{"model": "image classifier", "dataset": "pixel-art sprites of 400 made-up characters on tiled backdrops", "train_examples": 197500, "image_size": 32, "crop_scale_min": 1, "horizontal_flip": false, "translate": 0.12, "cutout": 0.25, "targets": ["sprite", "colour", "place"], "num_classes": [400, 12, 4], "arch": "gmlp", "norm": "rmsnorm", "mlp_ratio": 6, "patch_size": [2, 2], "layers": 8, "width": 192, "loss": "binary_cross_entropy", "residual_init": "none", "optimizer": "adamw", "lr": 0.0014, "beta1": 0.9, "beta2": 0.999, "eps": 1e-06, "grad_clip": 5.0, "steps": 13500, "batch_size": 128, "epochs": 8.7, "lr_schedule": "wsd", "decay_fraction": 0.2, "final_lr_fraction": 0.1, "warmup_steps": 670, "weight_decay": 0.3}
Rows from block 3, named by matrix and row number. Rows with one number belong to one neuron. Each number is 128 + 32 x the weight over its row's rms, rounded and kept within 0 to 255. All counts start at 0. Numbers have three digits each. After the name is the row's rms in percent of the matrix's.
# u: gMLP up (value half) (model.blocks.3.mixer.u.weight, 576x192), inputs 0-95
# v: gMLP up (gate half) (model.blocks.3.mixer.v.weight, 576x192), inputs 0-95
# out: gMLP down (model.blocks.3.mixer.out.weight, 192x576, transposed), outputs 0-95
u.142 085:135145142105127098141139127164140103150071154158127134065193139150172113143130169176201106143183108190163190115147106157127110069136094163175139098127102087119071173164123123045122127126139117142143114107138122186186139105153125127099142106150139163164131072198135153155096187114159109065
v.142 080:150144098108178115144169134088145171102134131074141163122147166151140099110137142160097125118078126145060046166155112154183128124122144143138135121108118088200159111100086105128138148143103124134073113112118077093146147145140164165107151148139159108091100123073115167120107048122181106104
out.142 078:092109102119107138128123124121104146101212107114097131135120139107115115133123128168058136134103156122091070161119159142178170154176102136064120122133131149136149129042153159174101109146150091118150158138091134097138136112090115101143120098126063114115122146070076104127136066169137111181
u.143 069:114131104134119141102142077079136150129164137118186217142076124130077165138138132147130112134104129158137122099144154084162173169131205151111138112123153119134134125173125126173107109120122115112078160127112145082084086138108141152126155128135136115143120167137136147090152097153123129224
v.143 051:102169123108199118138127119115153040077156128122144105113144150140141185099139131135050095108067098117071071159142093119072130106151097142152142104126204095143118110108156113097096057127118178170111092113125130132088128142134057106105112084174123140097073123055114155110142129187179110060
out.143 056:148166198076170055148143143075128081072081095147100031119141126131118166125069118092108096141132152122191151117088124123170061144146137101142144123102153095099103158116120103093147177120166100167171149130175146132131119121088113127184114111122138148147097103124169114190139155131073128167
u.144 101:165145147142221096127123134148180110100085137131154146119164125120122168193123116100165156094102128196126148146189082150123120152139149130170086099153158082126096129127087117101092122080129144127107110122126106154126143149128111177115131074153152088100128084141121161140139123149158150121
v.144 087:152120138112207116138172125137182159085175141111189145167130121137105162200112192099174115137138118188130067159149075152152103122154171113125085106140154112126054113113146115148148107076136112130156119120149103108097118141134114167157114149165154125122155143067096160154139127129139130086
out.144 095:132133175176210075131141064141145114129122122156114093117114131200131152167060113109132096080129095179161166115144058156112097125132183130169138072106180068114127096126126121093091139080140165143209114068123151133142134122142101153134114059136133131136144074144181153135118126105180177090
u.145 081:145084154150134101149120091136134110117132120081159178141158099126090135207142138157149133081162176176164086209127110132089154115119114208112102117187180126118097135138159145111098131079188121102122095117104102118187155150102073126116086148184142132106114139137125136154128126163173108150
v.145 079:154120188140148129126128129106155100105183143134148126139167152082124107121198165166079133094081091141059075099170135183124098100135150088103103104116106141180144124091111099105121084160156144069147129147112050126158177158121135114137171150117133142095168065125109143134085087052106082050
out.145 081:157151183143169141066170108137181132145089075122139062107092154151141147078124108077108097093089093179148128076121089106152077104142155123139121089097102104147155097179168091055090150141094150208138172098165178160149119128125138168072101138120194105177140109149189131125149091119143128058
u.146 117:153161123158127070140109146162147173149067096140106107109150129178184120166130125194155153140140142207118172123150077173155102038128119176175111095091087075125088144128160087098142186123106123191144129138156113187189169139132114158122106159133159077117102092167137113164174191097167114087
v.146 105:137071115115122108074125182092149127100102109130145134178149119102101180148094038083161114101164130118159131132122159052116121176126160116148115097135143199110097060111083085132069149094158206110179126114119112145110140104133111132060154047135128146059066130112219150093080052147084101119
out.146 106:113115075064080144144112131152100087106137134119156145123082135108107102117137132128123128141130169122116108120085181137136157181178096169030104157170084126137176146126145117146128090120155055118088145171123139104137107154067144089137161190079183137147104180089114126104170101153086106208
u.147 097:148131143143233116142103122159183155093116141133137185151141126088124122197123109141142195134112141162117135168137127141155125110140158141140074121146112128144094145135161099102118118088128122137090134117135114132147136145142127151132129139151114119124134111141097139157120125163197133125
v.147 091:152130073081186032130170154122138102136111165102133155091145122174168170126054109097148043139151100155149123103075113177204120125123114136143130121062133088138096147114130082118130179139128140170192136136106139142164195155087103130156113123113157115153126100112131136159109145139109121172
out.147 083:124114173182181056112118084153152141118121179188132121133111158199142150170067088122150093128143136190122121111154114125134095143169188164147099114125162100132134125162099100110096164107137159149151133063078134140152136130153122161161108084132168103090078088126124159141126099127128149131
u.148 080:109115153111147138121119123089118106126128075095173187131144124141117128183154111152130160123202139135191145168097103094117171110114170135136104172164172162109103134178144178156128180105186092106132133100125107102120056130137114108146096175227167124162121131172097129179109134133161115139
v.148 082:143144157193180154163149182161153123110172154169088110140126165104166119108150112178102156090085092071055165118114160189087123095132130117100087122136144128140099120099095109108127136168127116110156137169093097133121169175119128121154167129153171099073107087132124102131068114073082074111
out.148 089:184165183137154102085105098108207142087120087132152066152085144163128111073148111080147103106125107170103125101125077110210107139175132115148086123130103094139114134216142095085077153168150141161097160061141105194116079143093154130109084191124185084133111076143180158122113102135140134096
u.149 089:204095077151180139151146132134158148082148140164123193105151121115110148196102103186169123127179195127123127177097112122117148134111105139103090095192172124141055108108143136136131132102143151120104088125166084102115119158166136156134127145139126096097116166116128158163115129210160127152
v.149 093:141107195151141170078182126126176164101168074186098162143132114129057142126142142105093110125072142131112120120206102136123110110161112086138083101156134192140147106130125151174112093146104179182098143116111121123064099129141145099148142162135121113162159061166093127091115142064091154106
out.149 097:106171198142130151143147135127119127129059107120144092137114198107146146090146106091075116156114127082122075051139069164142119110140172079070108151095077120167152165147150134109144114109087155177147181162163139175108088095151186133142134189089161161102108122111089138135118097102099107082
u.150 083:217098104103137088159081127145173136127126155095121131167132074091131110199142137116133200087154165122141129182111122149110166118105137179165125147127135136126052127106152117150107165116177090096140071134122093135215156202113106149140125115128124132096108138149099114197125133176126139125
v.150 078:132131112151120172138116114065149161134139119130122144102114119173086177160165146160103071106095162107126130104166063119137112076102159130147117061121169043150137136142148154175122154048107155157097066110134081129084099138149121194144103132136195116145099121127082152116156161113115092093
out.150 083:103184183151168133129163077080096081192102096151133066113070157198154134104048096087142103106077075151150158120132100109072107104104152057134199108122185111153142124127059143070119085090113142118163123119135204101084135094155120138112128089125133160168144116150159131098098138111162149119